From a checkpoint of a small image classifier: moe top_k, batches of 128.
Rows from block 3 of a small image classifier, named by matrix and row number. Rows with one number within an expert belong to one neuron, the router's apart. Each number is 500 + 50 x the weight over its row's rms, rounded and kept within 0 to 999. All counts start at 0. Numbers have three digits each.
Before each expert's rows are labels from the 100 images, of 14976, where the router gives the expert most weight on average: "top examples" is what is common among them. Only what is clearly more common there than usual is listed. The data: simulated fluorescence microscopy of cells.
# router: router (model.blocks.3.mlp.router.weight, 4x96, trained with AdamW), inputs 48-95
# up: expert up (model.blocks.3.mlp.up, 4x16x96), inputs 48-95
# down: expert down (model.blocks.3.mlp.down, 4x96x16, transposed), outputs 48-95

# expert 3
top examples: crowded; cells: ten or more; out of focus; red stain
router.3:470477562400495452445499465482411461454498546496588512599534467489517439563443486420472615486494464478536573475473470469477515524568495514537466
up.0:467440490544559493505455530449493552472451510453494501520574462453443474474527390502534466524536484452545535608489509470582568520421491527456472
down.0:608516416522546493483519539400391514451531539478439523471459516497489556472535457455533497541475445509494465534562484547449609493433493489476469
up.1:507516515507558570492439496561445609496385481530461434521522471515456516371546474574484523569559492465469488526432490483466526546366498528480481
down.1:380482475430500449525575490500536471500426488404426502440532486424472575463579572557501547479484436587485499480540514553540551544458434591575466
up.2:448526481534499422492458370475525525594484451496498467432489515468544515479532462545532478502466502510520444514513554595609565474472396494479511
down.2:496448537429570492490530497439491363459569415599439512532532483456452467543510416492499537522532537548459519547572522429493434530518528504579572
up.3:527515510452473551508504543525499553478453475476459446483495516485571478597535483442453468467501592499562527474474479540491502587465432624543625
down.3:392490545485463492619444444488601523462508530501568526515446482547491460536509421503455575569492487400512506505478578489550430486567514479501469
up.4:531560489558513569492446504464458549525513488535452506501531475535516547497584436518485454528522493444451386574538479578520591475483463531518501
down.4:494514490505437409514542484489486409467414409534433534547451487471430392564405603521556557534506511494491480556560491496488477445553528418475481
up.5:554561504500532596505580522479450499539462516460507480490501574500548480433494420561465479576601526380445464513481494562506530580517434556481446
down.5:592513552469371575513489497526440573574467428480492503440436475489514483555435572430493516514451390497479446540540538465598497494588466502520563

# expert 2
top examples: dim; few cells; cells: one or two; ring around the nucleus
router.2:531508560539503570497512555579461481505423599623511469490496485477507421420546441536442522451580494532392534528463585517491447470475516486416480
up.0:554519488444532505497368493450447513517536462453523462462472492503551521497532407472439515535459470395559573555532472621480545506580503486544450
down.0:466419490474518563515535490483484556532448551520467544525473513423379523475533521533488551521563462442414592522551566474462521617491496479500463
up.1:431516549520467507564398482522533561481433458553519507529466453515521553479513550461480464574443403541464504534490535578488427478595436512411419
down.1:477490515498553522548478528408497535385556546554544397536517613398501512436521474568512507506528580456480515471545451495511509550511452468495475
up.2:468545484422539516580418481487486576420425468483484524544481420501419489518421562519526454554418487486588502502521434503583525567529440495516555
down.2:495478517447395405502499571500437613552518515511549518506443501551590484517454402494440511389551604529487485471483467484437432485518494528583561
up.3:475553559483455508556398467485486464398426415494578483549526558521569466548424540504463509544445425483508473534493522639475483452519546406481453
down.3:522535462538639585524478581483535500519495453470487477479566533546521541488488506405591475568507468459503461393609471551435436461459463433421602
up.4:597508428552466562561461572530513571525464521540512530463487501477637466504631479475511394550527515514565467504537527499509437504476496472443455
down.4:439479605537498491494408504445432560417508512479570428548552507554599549484479414407485457546338494485547518549451500483475553468542526465531555
up.5:524413565556516571535564506524587546505432519491519435540480529515493485474548427413518514449512477443456519418480601394567486513533433451529501
down.5:548599527572550436636513433467529407584567431600508531498553444488475566413519470506446482505518449588381471459485508549541458486579513483497434

# expert 1
top examples: fragmented nuclei; dim; few cells; cells: one or two
router.1:542456499475413611414563473518531536486556410564381459508510423497533545505501508508532493552470494551473472438532439592517530522483483501510581
up.0:385532605530492379504544437495462618477414452543518492493500517536490511484587453507510530489557523505482489491402480505423520510488519635577338
down.0:473415520583513547480531457546462488537501536537487593514482532505519589408429519530524527441519496475522653432492510417526488503518447546552501
up.1:513555500605575455449491557474522510528451464484533427521485456456534436515593480428512480552512402461536463543508507563429527484533451456438376
down.1:472515482552469476515453492443514403496504541433520666532481548482575551479506522458563532526558436486518490562550496406513420487511485480507550
up.2:368521494544443533498450508438499458487485492484556556581519567520496508560457492517554494492571437471489521523554542468521475480578500389513415
down.2:394493480528434462543506497485511489461509419552427494542425541499504469547464519545594509547523544406569520517520522408606469470500530458452460
up.3:577550477506575467543610504544495475487477503549469449419419552518480504466592519449400507432449564511458458482395471482483518496397524557488463
down.3:516594513547490542569468538429481413497515439482458556550463523509494476461491413514525466464535442427450457482543383487496552476532501515461458
up.4:432505490432491476507570463532516537519449531501527426465549446443525518419544484436465545575542543485634481500414611421546531539473403430451538
down.4:638466600458477501526461562503496423467460513548528499477493505469467455564590515448502646516462466521579562522566517487500492476502388459534473
up.5:550498496470473439504602507458539475503448528493616483445513535526454513506505516598537551433535459555544495461455519358484428499455524473469376
down.5:538519519518494450548543497521440474524509433444511534551464563529444536477656451574519387459457555564449518597487530507540512547468508489561476

# expert 0
top examples: crowded; cells: ten or more; long thin cells; yellow stain
router.0:500522477479509451550573498479473561507429455494443531470482530450490468619588437563560464558479511517533519581507546383503591506322519570407408
up.0:511406545520475467564554543419575581515448454508521509554550464455472454506543397555514415480473519515539488594541536385591505507468506489436491
down.0:530590530540510578536456449492684409535497520545567510458626434486524480438466532460469550461589410590445477436504539563500496517527563534507503
up.1:443553535491509425410505461472534451466580565469437469512584484512455487378429452519537591472484510415399481479463469517524556495456495497522574
down.1:410463454479443468496567469523484522507536445606544469465520553427480430584474576536506448553514517536540530485587454463479429545527506443431487
up.2:473501541369505423508443438474484499496537474572502471557534484542521529470462483501536592520538502474515527550534504510492482571503423519427578
down.2:406506654565480476510534439425444427466523449579553470451517502541500568557459549469476447482520498577448484539461505499537565427567474430489515
up.3:514460475490471455510502474436449496485421551460537538489515447499472462607448522459564614483555398487482561513487470486517475484585403558614393
down.3:570544532574498469504451519478457493524436464506497477450484455522499498473501469500471536466459461439467501489490419593502599537492507481517499
up.4:486469457489504527462392516540528408494515496502474481529655587486601414573448527538519448522481461460538458522479462546435381542521482445521513
down.4:522459447486505483423511470569393506573539546438507460569548555496516470544459520499551467539534533548564526531529519479541421447463529542533477
up.5:537579503523574572514418529458504368508489506485531469532526456497608498489548444471438462534517526570482455509576525483520478457506484534491521
down.5:507400638528491550502540556515418554495521473497503500619385455496424510503456532458434502551462477427405497463435534491416479506581449478518552